Weights of a small contrastive audio-text model.
Model: 10.1M parameters, log mel input, encoder norm layernorm, encoder activation gelu, encoder patch size [4, 4], encoder depths [3, 6, 3], encoder widths [80, 160, 320], text encoder width 128, text encoder layers 12, text encoder activation swiglu.
Rows from block 7 of the audio encoder of a small contrastive audio-text model, named by matrix and row number. Rows with one number belong to one neuron. Each number is 128 + 32 x the weight over its row's rms, rounded and kept within 0 to 255. All counts start at 0. Numbers have three digits each. After the name is the row's rms in percent of the matrix's.
After each neuron's rows are labels from the 100 clips, of 14848, where the neuron reaches its highest value: "top examples" is what is common among them; "peak in band" is the frequency band that holds the peak. Only what is clearly more common there than usual is listed. The data: struck, bounced, scraped and rolled objects made by modal synthesis.
# fc1: MLP up (encoder.blocks.7.mlp.fc1.weight, 960x160), inputs 0-159
# fc2: MLP down (encoder.blocks.7.mlp.fc2.weight, 160x960, transposed), outputs 0-159

fc1.646 083:126140172114103108114123109152137168127141123086120167101092167097113111122167132128109088078107096090097175144177203140106138115177125224117157140171089149117184155178094088130112154140065079114169129103155118074143133158108087087161137115160136124098144105100107119102120179134111118095148155166053156219099152148105148081115073096132156172096111097158130170175096143158143062115112133170116177114094129178143170126129158095156133105080139101119141185163144119163099072081126143
fc2.646 079:139112104154121092134082104162107138158110138135091156067156135175139165185102144150120136157103133192119107087187118160199187098141092108132126139100160122145143142132060093170114138110148089067156129179125117115192156137152152124075110135117157102079113076146154094108086158094106152118084183116204097162072144095181177120160100096160167084122144102165161158099122078163089095125185099093109158157132117063161152145132137170160106106135097139108138106090116084104105074115116072
top examples: hard striker; steel-like damping
peak in band: 2000 to 4000 Hz

fc1.53 092:133107120121158108156119143152152151108088176133120123167147108078148095109186078182101226124128176151104144156162153129059082117185134078143128148090141157070133137093094115215175124150140119131153133168162151099096139104151092162110129122134144153147107121095113163104127161134087120103123189094125135134162135114061157085063100164140127170126072105087120090088142170164126104125140098179173110172111063139130089073124187138157122078189153107106137070092156160141153113139147135
fc2.53 096:160096097147118106073176189096157094161147107128108171135140177138136151080177121155157133126174117111147131091122194128124136082117092104095141155108135110143106155115075107165137150156106120154112151074183194075121151150129140099094188158175115098138112086184114134135160199083152117131133118122178143118123134155136181156155123198084172150149098113115170152186148196069135127145101068147142091173114157174092068133156092197154122100090168160106156081069126149127129131140137123
top examples: striker: soft; rubber-like damping; action: scraping
peak in band: 500 to 1000 Hz; 1000 to 2000 Hz

fc1.586 083:155156160101193120058159095109129096138059110044128114140167115128137125095156107141099103113115139171087075125106082143136088140110130133102102111132138135124129154122149126176194082075103089092124146170160171101122145170183105138107134098158119088067165110107164151120164104122107102140160099088089146118103165103065153111156118174090121101099100115092098140116177197159166143096140147140130168103142102175174159117150156069127092062093060170162139078134104182125133129166073163
fc2.586 091:174120167136132119093186073119111134087115148105102109175144162127157132147114097145144166118166083162100195157160176140073113148083139121162152125157120115112115133131111094094167161148088114167144146144075144156186198117115148165134095110113140181089100181131096102171131177120130102115050149157134091194101160073083102157148081120138139084149086105105183162202082079139119140108054142151163089173124174080092100127169145148120180141148081133105105159137122081131125152144135159
top examples: round plate
peak in band: 0 to 250 Hz; 250 to 500 Hz

fc1.656 119:128104090106122118084116144090112136063100165152195207081094083152159139115141148117154104120109123110080109154154148139163047146179107182173120172133126135099095139155120110154154137086128141084180181153168126113160134104144132123097117094128049103129163142154117111157131096095129041056154141136177100157119168137096151173089142172174111141094143070061079120128101168097084155120095141157124114149168152179055162107137151129125154096138157154089091121084124078135123137109138148
fc2.656 120:144098110073114073143118111102104098109100158132135191147122121128102088173098152117128149183110153150156070153151138097076083123098090099114090154143157156127140127098110133169139127093181142106156057153086149133146128054165108146130087168174124116123111108146110107157066152134162113184150119172097135112133140087121160194170132102156118141072133072122185143139145128106210107129160133087141154083153051135132138108113103156150129123209147083065188185138125137157052108124126169
top examples: round plate; medium
peak in band: 2000 to 4000 Hz

fc1.707 090:164154164127155123141095148161141101097065149091165165127071077140140091135152152162119110150142099098071179104107140086107134141076154123108114094119113143139147168167103184218108112088120097122097084138137168117059141171158133175195111115112078080146107133102116154127173152162154103081141190142118127145189166127129118182099134139109115164118152161101131114069112106167090046142064123154133115115164158187133134132127093120141071082158139153094210148154189121109137131104110110
fc2.707 091:089130126177164150147131073157095102120119202144175051107083161132104140104142089168169181157133091147139128171127119157111145141094149136173162085084165163095126173159095111208175157138097129161138140142145106136139149114157095149110118166101123184191155108122107106121124186146187102095143102062115100107126092117113097097129109076103163085175190172140141159103158084148109080157080097161119162084096105142149123189125140090083130098131119137175073139151134185125164088109158147
top examples: large; round plate
peak in band: 250 to 500 Hz

fc1.531 070:089103173165131091158131162093084222127138086099089085149083144120147084144096156071101141102095102133132206134087095171132136098077128147130088154177135120111095157177070125170072082133140141082146175109107142076100115119117131134094166145080181171100155105138082117151134134117068154088097144149097128109154159110110193125177094131129157181172097126128179180130153196084156134130081126112146146182119140093137126124068116108085179162141129117132109110120093163127130125167173103
fc2.531 079:105096156119175109083155120107128085082131061122153169099171182170104127103095150161104113152158105198142058086089128089110157088102075077124156077128081158173161142129156158079181136134165143137182070078119073175102085105165122136082101167115125139136168144108136153126111159132086116130146115109120140117060102121108143111132107138163132103141116077111141074105132137131162137161194155115123104131147090123112161137120189103183169136094134165179117155111154158066184183095106174
top examples: medium; repeated hits
peak in band: 250 to 500 Hz

fc1.741 104:124173129163179150125107200150084175124105105123172150096125107192138141158170080153084136176145130124143147136180133129144115170177128126112127139187167122061109155172119146129148102107125059143136134127160081094094193125125130100123104096059161158164109116132096063125146151102150126084139152081152137098129147108059141130100196176086156138143053090123115068146074124116126154139085067140137188141106140097149170092121166123082154071128175130075159126134148090118146122162093163
fc2.741 092:086115086089170078137089130092151081180123107146150143107132166085151109099166117076107149169084136134128110180122077100102097151114138102175092089185091097081179115171128148119120080150139110142126149080132090102100058093131111169078171125159165086083151150134168133113105116138186073109100111185144136122104150140100129094130149145222150093166114157100146143172165130147138134099156117168142059133172166126089100121090097072172092166185119129179155127074096091117105132104119141
top examples: large; one hit
peak in band: 0 to 250 Hz

fc1.131 092:110089085096165138098186151107089144141125157115138128125064159122100089100192095153095149142125168130118105182193151107126106180175091165123172178110153137119142093129109138167065163153077105116145112179173161120118089133137141109135133153069074076127134121103115061167155163100108123077153109079120176176147146128122147133074119062182109192147117131141150088107150108156148116160097163104143180194143146127144145164121075113113103083178183138184139086116087165090161112138121106
fc2.131 083:102081080142082119141125162107103059126105152096168092181121093100176109137102166147081112142149104104118178145130086095127158174136169159137104090108151135064167119130081110153083185088146108117051052135150152104105075101127095100122169108136117154133087118120145080130094092095133106181070118107193110082158172154138162094111155098083098100103118165094141120105150178121112157106196088136088148126137112128099130171142137082121077165167105150133121081136122192062097146125166140
top examples: hard striker; string
peak in band: 2000 to 4000 Hz

fc1.355 113:107138099153124144135167187210174147147094140176164121135152170156119175093165133130132110142144115112088123158094078140195106185086065197143156125137114100095106086105136127121165136093127124180112140123113104075123167183089103075178112076082157095159132127147147111130093121104170138065085167085165146094163125137057103094122148121102214118105113174136092073118130120125117102114126066150085150116118150171110126134167137098088147149137152172162088067136179146115176125110106147
fc2.355 110:076112156170101163083162091116114089144106125105099076072112082076113079140156155099165107130094149106104067209134146153070160179143128148171122130094126067111155100116140124081107133137112097128176152105175111135111124104154114167103178135086151121127133134082069164139093151175099100163219121112117172187128163130089099170146118101131163128094118115099176101070148121164114147141129138190143090144136133153169097102085131116177149155113190149153175119109067101189099098143120114
top examples: large; string; one hit
peak in band: 0 to 250 Hz

fc1.210 118:113102161137181148122168154149163161110140108164124111116137125179073125075129161121059147033101111092062159161085158192150125115087107109176160168111166098112100164135066179110171159145121147114121139096107138068100127122153141158145165090151099168121125087118164082111115125184142121060159179140146105140162089077100153175124147156110104185109161098103127127076163123085170143150106106129143098084105130210094088100180081123106123158112112149118111103088120101153131148174112091
fc2.210 107:108131165160051149082149141141121119142191124133137145102167109053086138108141135113084128058154151153073180206119182149124088138126108124093115108092107146148105117153117142157165116127085132145159119099105153130080108078120170213107180120149144111126116151085107171111132101131110052091127126122122154127133131113130114107132119114122144080123169120155144128135191158149156106149107159118076100095117166157137081092080208126197126189175187198127195129108145100105148096072126128
top examples: medium; string
peak in band: 250 to 500 Hz

fc1.92 107:169066122149203140081099200122080180121102099138156138156098133122182130110120151136101135132071092132100104132166096127089131168177069168140125124129177115086123115151081130183163148125077104142125122205102100129146141097110188157181129083122119163072098091137125111123135090114109106152146102082147112188176103114134185117104177080131126174132128152121079115134180151127104069144145154147114125156125115100136203117152136082126100063133152105108067121116085128154176097082148191
fc2.92 111:156145176097155098180145146152176097119082125094143103202168168160177112076076139133102130163120088142150157154082130108124091137209137144151165143136149140074040121117119108126149105110146090102100104167108097200126164090111054054077091069098109125088117170109121123169139175089145162133120153125147094091160160169195153114084085088137103135096110124089123178121117139147101130113108121091189121130172135095103149124142091097104107171142130152102092137151098139139109112123145196
top examples: small; bouncing; clamped rod
peak in band: 250 to 500 Hz; 500 to 1000 Hz

fc1.47 087:157092145121174156058125114177162125170140138102165074102108139195166165192116099098169154100131141114135127173110099103114109202172117172120139096159147147092142162102097108167121172089079137094173133124160135161183109131168154134090078092131173113081126172125159136164117112117064125104088116102167116178116149139081142089109099068085113146180128122094132128141099133164125086137127137130126136145163139150129185142125197150176109066068127079143067091099139178097125058104132125
fc2.47 090:106070131084141120139175161151149130113115090105175136093096108157173199140114165094135128061094092139172176074108082181120133145155160145081167093112153142162171093151100129168158148110121143101127158081151144147122111183105138168106173097171076129118139095105127120154102076082148131104075132123177125089059192153093092150150162102101196110129113088105159111167149193124121213095083138117126119127133169151088151128207120135157108108076164115109139131176109134147090131137146163
top examples: hard striker; size: large; bar
peak in band: 2000 to 4000 Hz

fc1.198 071:128156140154109110123113149100149116110155073089135153109177179107096104161072147172065138144132163125154099087125126116113175118133108143153164141086118110111179136077113168173156146166173129108073171152126134123125119154108176126149129171113152149143102181174067140114162154119155103115100142153080093060091157107091162131140132199158108083171139090101048111127160113151134154102051061180171136092106106184091129094162142180190127125121117136181153079173110089116156133170091124
fc2.198 082:155110173091132149100150148130078132149126102113106067150142150078098084160145133086164100189107130111159166166161118107153062113138117098154116163164089103155170135123109142101092139123023173166175111163119120140095103120094127091071147136165154085112078180083152115079111149080117157168097119118131066140152121115076112114124158130115083126171120120158103097144189157150077124207087105146107142149127131166130096155072153103073083108119094173092102104177105093159145112185166114
top examples: round plate; rolling
peak in band: 250 to 500 Hz

fc1.50 104:133139130143135201077153181169155103096074133085122174078081123143139140100168090122115145148141108114113156151169106157157076175113100113143114111170158133092145180107161130147136148075116102148158115124124099130125145100094201110208142063139093168116107159117128065130137098110141067114156080129058165083087149128107180083065182127103148143126096155113072134094146152148116178108173153158064152154076081149133131175137164095120092091118116159144138078101119169132144163140115178
fc2.50 092:148135138158142124139131121062141096119105120089114151123101135155138104138149093146112108121113149105141136168149092113087082152081137115122092074129207099132174147183096181108155084082071110157085115163143164165124185163111067118154127060114128097118143153176138098117098140184143178097171145098144079188108071096135101090182118059085107138103145101160080178155136170094098118160115163161096102183157116172132109144089075127133146161099146083116055148155102097102149185114110109
top examples: small; wood-like damping
peak in band: 250 to 500 Hz; 500 to 1000 Hz

fc1.144 076:083088124088117107157158167200129108161124209043172106145076102122121114086182178103068112126161172106152144160114112080140150166123103147111145117143115141110159129134150163155142121141118081108167136165120104167152141173116181132154112101111133101084187086099129164165139149166161102118130137115167094156165107147142119142105172134068095134137162080091100095151050136104105140163121134142071135116123129150102080139121142175099133159150093133119122031053174130061144131067111128
fc2.144 088:126164146137113200081180143174130159103111161109160135140172109108136148127126145123156106166109117103140133171140165073146156083101117170090178177149113160185132169133102143066074100118134077112068076132167126121118135198074098146117098101159175100108170148098148100105170101160135160070155096102158111083101086176131082089147138125147092157138129147080138060119157131179167177142119141138090113175139120093182078173101112096148151103085127099091154150138174075114091159116090085
top examples: striker: soft; one hit
peak in band: 0 to 250 Hz

fc1.67 104:092102156156139136126165138106113120084103146147192116148078174091173139133153100127143158111145167166086144133100088145095031179105170120184116189156101143075110105098096126144061103117154105104123167131109126111124170133140129081141098087116105127136105099179129123157189148138114091101109157152121122161134193087097136146081099114190120106150138130093119117178121163046106195131137061167170100141152132119131175090113170140149155157174113096095136120065206089156123111081131099
fc2.67 111:119093140076108089144150090131191134138151091102153166183162122105127119129132112100109081089153107121161120118117140088127117179177093106155054089097154208077120169102111070148149162107165199155132084113162154126075140144112111079086118110167117119143126156135126156153127105168094106169148163124078065192121175150146181134146100149096106088141118140068127113139165073180189084130139147129190128118137086111111101188092077169140163132162097142092166123164081169163123123135151127
top examples: striker: soft; bar; ring
peak in band: 2000 to 4000 Hz

fc1.14 113:168167170171151113191163155121151211092130144130179101119118150122161104158115102136161131068121156135092164131154132073116153169207121118160177147113103148093148136162121088134054123093133098154115128164158119165140121108104125145091133169113136120118101107205132088090148156175123075098130185060085169108145150116078099105088148139148161183142101113177158056158121167090166119131082092158160076166145111123092140118159164143129126121149172068089130140109140144075105144139190109
fc2.14 109:170127089083122152092101123147115125096092144134149115130133131146156090131121130168135169155169115130147138101108086149117089094152147117096158099085135173158068145120111155101069147127124166158167133123161120110107145156187081110095093130105122101163122087083123092103171125160170123143164109155128157098132120162092179115178085196158146139136165109163094177168103191095109220169061127162174096062138177145071172108083110099103138148173123184165096156064125143181175081134141104
top examples: small; reverberation; text has "reverberant"; clipping
peak in band: 4000 to 8000 Hz

fc1.729 094:165068119147116144141188196110163161041166121174128116127115159162085106096118087176146191079137183151115146117150127168101063144078156133118166137138220119065192101152109090134161095157116090114116150124126097102126124139120165152108121095111106081121150100139146134071120073147132067179204136136175155140137150160119164127088135098144172107107120128108103135168180145045102159163102132103159077144125073123147151121123129194149089138126152130066112128137111153133142124128140127
fc2.729 089:112102127122178143085121146146110178062178080169147136102167165172117174067140091082120170127118120096150167105125102074179083066102151137112108080126164174118072142163083186139146145083098119172102176171109112184108147144098161107167115113151102154117133141170117183100143128187130115114110132168117108142152148101098156119069143132133110130104081135140139117121162115185151127156132123177188091090103108092097101157105183181111149199154083133128066159106122160172157174089155137
top examples: striker: soft; clamped rod
peak in band: 2000 to 4000 Hz

fc1.273 097:142105179171182121145151160110113193093095119166120108118131149171127111096145086117104137150113161131098175060138160115122149148143124102121133129146146078134120097100076087180111137118097041104104108190144156102155105134098176077168094081159096100150154126173177091128146147155093122161170095126170109137140098060127140120144192156151174209157165118132118060094152140154146117168153050139170088190101111154122157110165128155163111053143086099089090107161139122111115150140132124
fc2.273 095:131168154111154120156097162122102116147166196182126125162085171141124119092147151126126155095093164103083077142166079182158126144176086168180147107126118157157147137108092173125163086130125145148157182149158158124133120136166074115112122066102108107125081093177072133100133099173135135159120100159131088112098106138074149078069123091131156135118201089080170083115096151115123177112104146106148091175132166084165161125135143189078155144084086141157105140101175090112182181143177079
top examples: one hit; plastic-like damping
peak in band: 1000 to 2000 Hz

fc1.684 082:103100089110195108094169159158159116153122161117175135163165153117116086153126148138147145154101119066110169078148049142115125090155071160160103133121127123162096156130161167166105136168131183069182149109126180157106109100151189161069083153103085095086156134150067158176183125146058157091105121047088116114097085095145199112109137108145116141166107148099095160135106131142122155117117087098140102111119095147177204128147160127062131108153143127098082111143142123139109117104100105
fc2.684 079:148116108112159148111099179180102112078094082171124119108137166116185137082130148084172074116121073170141140144117124196175086107157176163124106145078123165156147152114170130109099163064059147108080134171127168112126118094130133075134090138106128122115172096156163117126167061076141114133102145146185129069073124161152121150070083145156109171105098089095148121102139146100064163150117164171127122180079133123099087124116124131120109091107051088110161119106163083158177115154165131
top examples: round plate; scraping
peak in band: 500 to 1000 Hz

fc1.236 069:100124123188109104144120142192165097162153117116175117069113175170172149152146150078120084094138133109106116120108123104163128176156161162107109100098107115095101150097152096120111176108133074163145081133100124143106082157127203086130093079106101085070115071144091153080120127169104146096151185096075154085104128135146160130100144066094103111162041073151141136142167093153120131156091103174089142112166126160170071128105171133135139056164136124152140146157083105074103084164139114
fc2.236 082:169179090154131137121179114103096147128145158157187155076067114176146166134095126092089084160068083106078058122172095096095174142099097116089186095136139102098141145090154072162148089135129114090184183174100181100151134095151130161141130131114161136166174126121188062071137158099108107129149087119163109121144159113166097147110156147182117112124159119123080142160143118093064091091114149090164098130135169122113075143142087096135112136137192165157135106097137099110162108183151136
top examples: hard striker; steel-like damping
peak in band: 2000 to 4000 Hz; 1000 to 2000 Hz

fc1.544 120:145094114165193096167171140166130155067102185184176131082084143120106118141163102117135172087100134123100100099156058143136049140108122130134161124137150136058131100149142101095088154119122112135103107177194171127148144104134108113137154097135091089158148118170120096123131107190082058118100161148151107189127091118081105101075079100214176122137163075145100070128155160105092163170102116135150111144161071108075176118127098176070137122126086153136116133131148135125129119104108143
fc2.544 141:137081188142103105152136127138135120068133150118127130087082121187106122162139129105165131100087077201106074115083071145093084132073111185153141161135086106118164130136133079123136152085178108111112114148147191122114084153052185098133095153155126110143152130161080148122092164192099108179173124183125113175105063118147164164102137128126134153107150050138132089120107111153161084126129169144123107082185137142098156124073097142133081111132104112134158181131131160189134145180103077
top examples: striker: soft; small; wood-like damping
peak in band: 1000 to 2000 Hz

fc1.319 103:102174080143119144139148144164197119136128124144165132139111151198160135104124100158149130113074106102104146142130104119093088180156118206160151111138120163094091128150102104135157058131102117092126116116152096139118118147154168118164124062137113129127150089171195168138118136087150143000100136146110111147100119163112112069162137094091222092168078120143114134132108098082155164150180070137164103090138110147147129070138128123162115141134113148138131094167130132098133079147140115
fc2.319 096:176058129150108148119153139190158151145078151050156142153108097089163090165118151116108139106147124131096130136087109084139185142134130137123148149129171129167189160170149059152090155107181126133076108145126121204140136140095080135143125160183115112079128124101182092142166102115142128114143109107121160203170164193189087077110121066134168088155150119077146075135138098102118065173171129167110114100153173155086066165102116120131111119142159130117120118101147098113086119150101173
top examples: hard striker; rubber-like damping
peak in band: 1000 to 2000 Hz

fc1.501 096:154081100099156112128152167136113142116118158111182188068059114121102127128147180127147170051126142140067148182141135149131102160162073130175118184142110084135157119092119074151093104141105113099177109193134172132128125094130096158103088092135103122106106150162159040171116137133161095126089137134090117134148218091128122100060153113118198187121193110118106133084134110131105172120105162166120164125115059157102087107137135096114109167130152090108170169107089133134114132163112109
fc2.501 088:155104091097132159137110140169163113061121096158149122167146162077159098077180125098185112197100129128115072118101128116081137118176103158098118160124103092097112106175155172149114079151099121079134073100067175132139096133109158083134164176099155153107108106118147158124164112155161126097156175128143136075098150183131119090101072106177126167105074162127146099127085188166168086121068089134114070083141068142167110114146152167135108095146148115074157180116105172112134099135176125
top examples: round plate; clamped rod
peak in band: 2000 to 4000 Hz

fc1.330 074:182086148128182157136166132075145146187102135143114138139090097133084122082122151107073152173186085086121153128119156120190136098127147164167123151100105115065099108176118156084160103058143141169126073038135135167166089149152122078114106136161115110165165154097116135087173128147134147164142146097107114128125191148083165129118096113174116139171162085159136145101120191067133166186171113171113126150168176118176148148079123146102069108128136132119168093069137103137110141129127175
fc2.330 077:143168177119080076148100079119163104180139184160126126133171172139105124084133167137074083077070181188130153163118161085137133101187078170123112109155067143170149163155170097131117143114150099099105087077098121120126117160170155137134173095136083071139135164149099089075098150182191108105145159163083159123122093146077155116149139149094142142132156162174160102180135155114129090094128115164088158085157085124165079127122097160076109105110088135076135112152138112122078170111125107
top examples: one hit
peak in band: 0 to 250 Hz

fc1.475 095:142094133128145127098152173107114125147107170096119138143145109116125083145118097156072159118130162114121115092179066155094120141133101094086130116085145095122090099104040141188107074125094172159170118151158165129153136147154180186185134179105102134118176131162171119086122145162165149112158164095071161147182112135093128142076203126128133191141136127075113079104188205149131067119135148113170131133173118143156077098139121106174147101150126133124128072056140098119133137169160185
fc2.475 093:091094145175088115068118144093121104125167140105133149064170075099103134168187122135121148069099140160208130101117142090123176077152092140156074100118137088119065088099089141101139182157166137135102121081103173092078143152175094111073158106080105103090117130167190170101173107083094087157114076129101169115101166184198110106105137171132114074135166079151160154131128115085132173083128134145153069157109138135117143105145173124170144109115110122127112129099105115124150127087095133
top examples: striker: soft; scraping; rubber-like damping
peak in band: 250 to 500 Hz

fc1.676 110:124155126191149128055116167172124148107150108200161120143140129165162134115156124190060126141110124130113195148170087159147095136163114149103125102143114116081100116122074150159133099101118122160119122129094073133102120188091129077136180076072065103156108109109117121118118118092105145109112151140133154113137134088087129132115099149114165164157022137135078067185133183063099173112136097147131132142104104127218072125155153085146126116152153177158108065151161134109172098112131132
fc2.676 105:119125102087067121103115114094204095082178174147159200130119129086137169104142136104124155087129141158132130193171186172080094128138155117137113091093142106098211100093150134075138139114133145098153156137098171122137084115158135165086103100098120121133092121144075127191120173124139127114168124186063112124086163074155112126114138105086192161104197119149111121093165117127137113085130126147142100110135109187132133096169104098154152129130186106135194126103149050153073088091122099
top examples: large; string; rubber-like damping
peak in band: 0 to 250 Hz

fc1.739 103:099144097194103134143144128125113153156145121134180137148137156144094080118158129172059113134045202150125154133112117150151099164112155210151117155184109144135136103147120082134138104142095125123120105131128132091162149154111061100105156074118117112144089142168128034108151169114114102056105130125101126110103191141097137123108067136187143121176097087119135151156146096029171156167125069120118178176116148124147098119101125115126170126117181180176156161113092078141127119181116138
fc2.739 093:134104094137116126160152124121157066124119158117094120167143111164111115202147185147166131109137076120187129083135119157163192131050127112152118105124137102159195128096182154153156115084172169085140184109122076106127085066142153108155178124141146133129065105132107188109141138113155143170137122134098157159119135083195095114120130085154124075118134095162097171139125095171094177168127149162119140130113064083167073167104121172097154125169172156081111108147118131074061165150153152
top examples: small; clamped rod
peak in band: 4000 to 8000 Hz

fc1.333 092:098164179117153129159145178168180209136125122139163070117050148181076107098111154138093169127182145151056142101100100072115091124130136129151174101162131167054144150136104100100111143101139167155087127124128131091082152125129121138121166134120150156110113073223163114087185156128148131119074095121159118112105140142106099104150129160126106165120179127145117099167105142053147096114117114082110154108080182159189146110116076111147115166094122114083148106122082149074091124174134112
fc2.333 088:170107181127097101075131086120152146141128109155147100133154124158128100047115177128082063133115060173173156123161180096085101144092128114136123162155168137107162115164109148105206144123106111124112131098104108173093161100099086206098108077144133090142139124122114110148144080183125115121072133115143137072089081113076159173119189150144173147076157099138114103144083125121134139068141176084161076126092116158107187122103099166151109156148136106102051130154157092093097164105138146
top examples: striker: soft; white noise; pink noise
peak in band: 2000 to 4000 Hz

fc1.763 099:158138147099125096145145153113135176141134189112151131088139090091049119164173112134098135122142138055121184115095114171103086167110102131119133159125100114124111143091122071168142121159082105078185143143177146120111082180107152144149111116148099162085175136176102096154171060197167101144141118081068150148110111167137166168125104134117089095184103096124137124142159098087136134115133084093100110128156178177174151151099106136091194154093113088165181095049143130160174150128104086
fc2.763 098:113197126152125136056107221103120091135164135145150186109153121081114177141165126097123099125116153163169167106147181111101122120114128128121180113108115132147063173083092173135148155154119077122081127118153090145142086091132122077161087124126144103173194102145117130172182114109107116117068175091109168128163057179149092141098091137165187091112136158108069129174162135107133139111136116167071077096138179106111105136139155087149159152085157112131108089171117115092107147156133065
top examples: small; clipping; text has "clipped"; scraping
peak in band: 1000 to 2000 Hz

fc1.325 104:162150157158160137110145159176110180129114183121177086079074082185098092150172126130115148093132171094081112114157110121176136126083092180109165144145107085126120141112122133153095132157099112098187099117136147119110134195095160170116136123155130107067164127125095128091142169166142086104119120061096124092156166149120136104043102051114141189160099112124142086154084135158098145132102108194099112122127170173192147059140145158136142101143159094073099106098139132082185151102088119
fc2.325 104:159091079117100143084162173130145210179189093164148113081121170142119156125143160151120092130130195143132094169141161133104100176162157159125159127153106133182110081155079148116104094172125138185106114105121123094093074147095176134183092129120104106153103042170122139106174154089072093131127142125182164137154082067145125102144123097106104153114122120147114150076148135112153175144107162150135121143063175086104136070134084132111126134109132173178061088156133139089175155147099085
top examples: hard striker; glass-like damping
peak in band: 4000 to 8000 Hz

fc1.138 089:176104178095145152060176136118142110083067153129111150126136109158099143186115172119185120091130160143087139108161170080162147160126121111158156142106119125112189136167165098103110146140112106150105146121179167101094109089181107101150159166173080169169082089168096108161107142099141084138100173116162127150093168116083145094133188146154149126095177118060095177126111127190084073118140114160099168093165135168072138122108038143096108114079093145132124150169105133141095100096114166
fc2.138 090:165143101074106173146137197141168160119098116088137155158093132092176054075166108127100144193094119168131136123094160102160144087129133109151089158083111137158159120118089169162137130126063134157157067104089154105104109118096115106145089083081189093109133161119124108136146191113120102117132156139104143115123176166107105164077098147147132125153073187144176107060072111090077092105123124105162169169159133148140159115103177117138125147125118082144133174085183090108146057068103130
top examples: bouncing; square plate
peak in band: 0 to 250 Hz; 250 to 500 Hz

fc1.293 122:149140151133187176151147122170141154161126139171118138154118102193133130196110144157147200095116107110142107126154113136160118109083084129064121168167112133096156141125119157134083115148135094131164132180129149136102086144091207162155073141108129161070086126184137148096129103136107099120119108121117178129128101089139163113052180165114125156167125091121161099125158145129115168040080073185079101128068096123127114111110125152129144146097106087053137104136095133114158154225174158
fc2.293 127:182091109082055122100138120114140104069146123126087154111165110141111135118147196128106168136153083132146087119168124135128103115087078103058121234139085131142135131137174083134154133168129135108185126096102079074157133127117155147098134165139133145120138152182074117117091116171125128137125097127109119161113130082201145141107098083142114101094117113159117132156132095205090162192166153141067187172117093107119129144139132098107163143139203119087159110098068122169107093162141194
top examples: hard striker; membrane
peak in band: 4000 to 8000 Hz

fc1.272 062:104088127156102133084168170069161102166160123134167133132090083124189080149133103144120114119138117129161176120129095088091158132119123161105087121154172128183101167138064099147092189120102169098163123164134092102174094109146094136082129103089127090138155104108130155123123171076182158117071069103069181100138125159158141151136144076165085155165116095082149112169088160102184157096137147103121118142069070179114130114191157152104161117113163141149142132170056140112144073161085110
fc2.272 081:115109106151123158159130166092089134133121157179132153138132067168147168153143163072176089127170150113173173140151166187153154166102098122100161141162141077157161165156150130088165159071110099127132150142084160113128149135134174152158145143089153169087069158179156216160177155110118135136167101089178132173135136111148084124100098160167114106080205135147128080090154166104143123157151117136193113148116125090094191177149175156151159147164086124162095146152088113156097086161123092
top examples: bouncing; string
peak in band: 250 to 500 Hz; 500 to 1000 Hz